{"model": "image deblurring model", "dataset": "drawings of small networks of dots and links", "train_examples": 195000, "image_size": 32, "crop_scale_min": 0.8, "horizontal_flip": true, "translate": 0.12, "color_jitter": 0.2, "task": "deblurring", "loss": "charbonnier", "arch": "unet", "norm": "batchnorm", "activation": "relu", "widths": [96, 96, 192, 384], "blocks_per_level": 1, "block": "basic", "dropout": 0.1, "attention": false, "upsampling": "transposed_conv", "init": "lecun_normal", "residual_init": "none", "optimizer": "muon", "muon_scale": "match_rms_adamw", "lr": 0.0015, "momentum": 0.95, "nesterov": true, "orthogonalizer": "polar_express", "adamw_lr_other_params": 0.0029, "grad_clip": 1.0, "steps": 13600, "batch_size": 256, "epochs": 17.9, "lr_schedule": "cosine", "final_lr_fraction": 0.1, "warmup_steps": 1360, "weight_decay": 0.1, "adamw_weight_decay_other_params": 0.01}
Rows from block 2 of a small image deblurring model, named by matrix and row number. Rows with one number belong to one channel. Each number is 500 + 40 x the weight over its row's rms, rounded and kept within 0 to 999. All counts start at 0. Numbers have three digits each.
After each channel's rows are labels from the 100 images, of 14848, where the channel reaches its highest value: "lies over" is the class under the peak. Only what is clearly more common there than usual is listed. The data: drawings of small networks of dots and links. In brackets: how many of the 100.
# convs0: first 3x3 conv (model.enc.2.0.convs.0.weight, 192x192x3x3, each kernel summed), inputs 64-127
# convs1: second 3x3 conv (model.enc.2.0.convs.1.weight, 192x192x3x3, transposed, each kernel summed), outputs 64-127

convs0.94:509543488476521517442443544470512494459451494521483528505508539482575524423486556530501460533485534454505563431538462526495498503547530486473543492550510518482546474545433551492557555466551533
convs1.94:450587523530488513524471541501502508606473432462469410496499506482489480544532489387493578476481488499436379482500495488515501446508537482490517484463551507481489479525532501501480502476483531
lies over: link (32)

convs0.191:497447466434521557510480537519545565446481507411463460522424536461423516453469516487549471509499498458509529508510492509491493492532573540498438445540486480472453468549459524452436480457471453
convs1.191:515457516459502486472415418483464513537525543490480483496489479467481491441447501494450466479504444527500540482498521495446491470483477523484507508470506475466507420559545509546458446502513518
lies over: dot (34)

convs0.126:500467459486497503496491475517494502533474477465517404431519475513478480511591570516491456510504471551548527555425464475505500534515581552463496459427510461521514435459489586495507543518531483
convs1.126:547450519510489459500448499489555469477437615542448532521449535526576450593442480511539465489501518508573478500492503480469499441491514497527523510514475534503493529489545476480460524558523529
lies over: link (37)

convs0.164:514510518491501498574502542479505543449589541478521433554475448494432487492500507390510502522419558479475526600514545481488583469534463529555501555468479503448505509485482453513511496469544440
convs1.164:488484512438443503461515505485485523458543493496481525489496496522436449429517509477532508451487499472482507484494491462544487436475500491507483494490508429484503538518472494482494506522489532
lies over: dot (97)

convs0.151:465504475566500518541378538526494475555501456567539485457535463459489514522535576561558490479544510498481535511512499475454532499507513529553487571422429482520471460423462491512452528526538549
convs1.151:496502541485517510502514485502516513437532518506499497459585514568564504507500478530485468476565465412510453477493459491468550497441472568524496537498606541423553512556518557448457502523466477
lies over: link (66)

convs0.26:506497492489511515531509500487520491465522527391524511466465511528459528523522508451477502542444553470479555619522538487490541342528566478530542465507461478450487509485465501522509474439522512
convs1.26:427462528434514505472569452520413557452540636554465564501436517473463416472504513473532564502465537467470480511522515489549523451440426467508526518526529492557501546510484486470492509562493513
lies over: dot (50)

convs0.35:522518488468452519497451503514526483501499542502521420459530457555501541511445537496440518434547476490437514550469490484488537460535562527543432512504495437502505533505517463488468599502527525
convs1.35:485522452364425452516524472528495534505521531489467476558468521461488524501469504523535485637437488469482540483519489544498495530390466538530539492550433506582521491466529535466488483493463470
lies over: link (48)

convs0.31:495507502467521471520454545554430535509540470491498434629458474471531545515559516521521489488494531503483529509505503464529487510535535538473505475578456524501526504515631610654503535524510495
convs1.31:565451517557617521603454549477452495528534488440514549502484502521503462478471520463469773523499481462486516502499498473474519482483502489555518506475462496509519545525469506479496478528488484
lies over: link (46)

convs0.136:512466497491531466506477419507452492487580395489490509500489502513491474483551537527416489402512477409481492507467555415520488352467585522494451502479540468529546453465521549534417539503488563
convs1.136:509601498476425508496526515495520485549461543505480440404453564525514512584466495530498456578495480486445507487522462453514508546515475516473471525556480495457469513463572531479520483484505456
lies over: link (41)

convs0.55:437493534517517493528550474528386465506408472494523557518500427547514445511467483493521459414496528511521536480528556535483496556513495582549516506537444488506528506467485529467500394509414508
convs1.55:497416460473467490549525473486472506398497481499503492530531424495621474528467518469509605505492495452495424513515466543496528425462471508542481479492603480481499546498520433499504421507448521
lies over: link (43)

convs0.43:500507493497483411519394509449490632489517483482558512427515537487476526511444540528509476522518495508514533431509506542523510469482497514525518432530470556504711507488499461489573548485507535
convs1.43:449496508452451549461523496512455467533476496509484479517478535590479511448521582484487450526537537488470422593433485495514522514511524476543604564430595395452386515501534493535475427530540517
lies over: link (69)

convs0.48:523467467489512462502471488486549465474507460500430534517524556605485476533514513451540473542464415532540496484491502515444452546491473456470516440516491508570529476546492528520424477480518472
convs1.48:565560533493452529483477471523528495567508443476521455532600497487562542461436463545473467510516486545509534476509516485450513492539482485499444556505467489488480503402536487509501494461510412
lies over: dot (49)

convs0.168:552427512483505510478450535465490531478526433503530350504466439493467470464519494506504481533521542479499487518520423474450534482515524522585504544516509485478498518497540471459552534498494536
convs1.168:437432533519618558512450561524528529478506535503511427525555546454516515501489507478555438482503464488440513453416557536462539452539518534563521507542473439545507446519507602453477580498482503
lies over: link (82)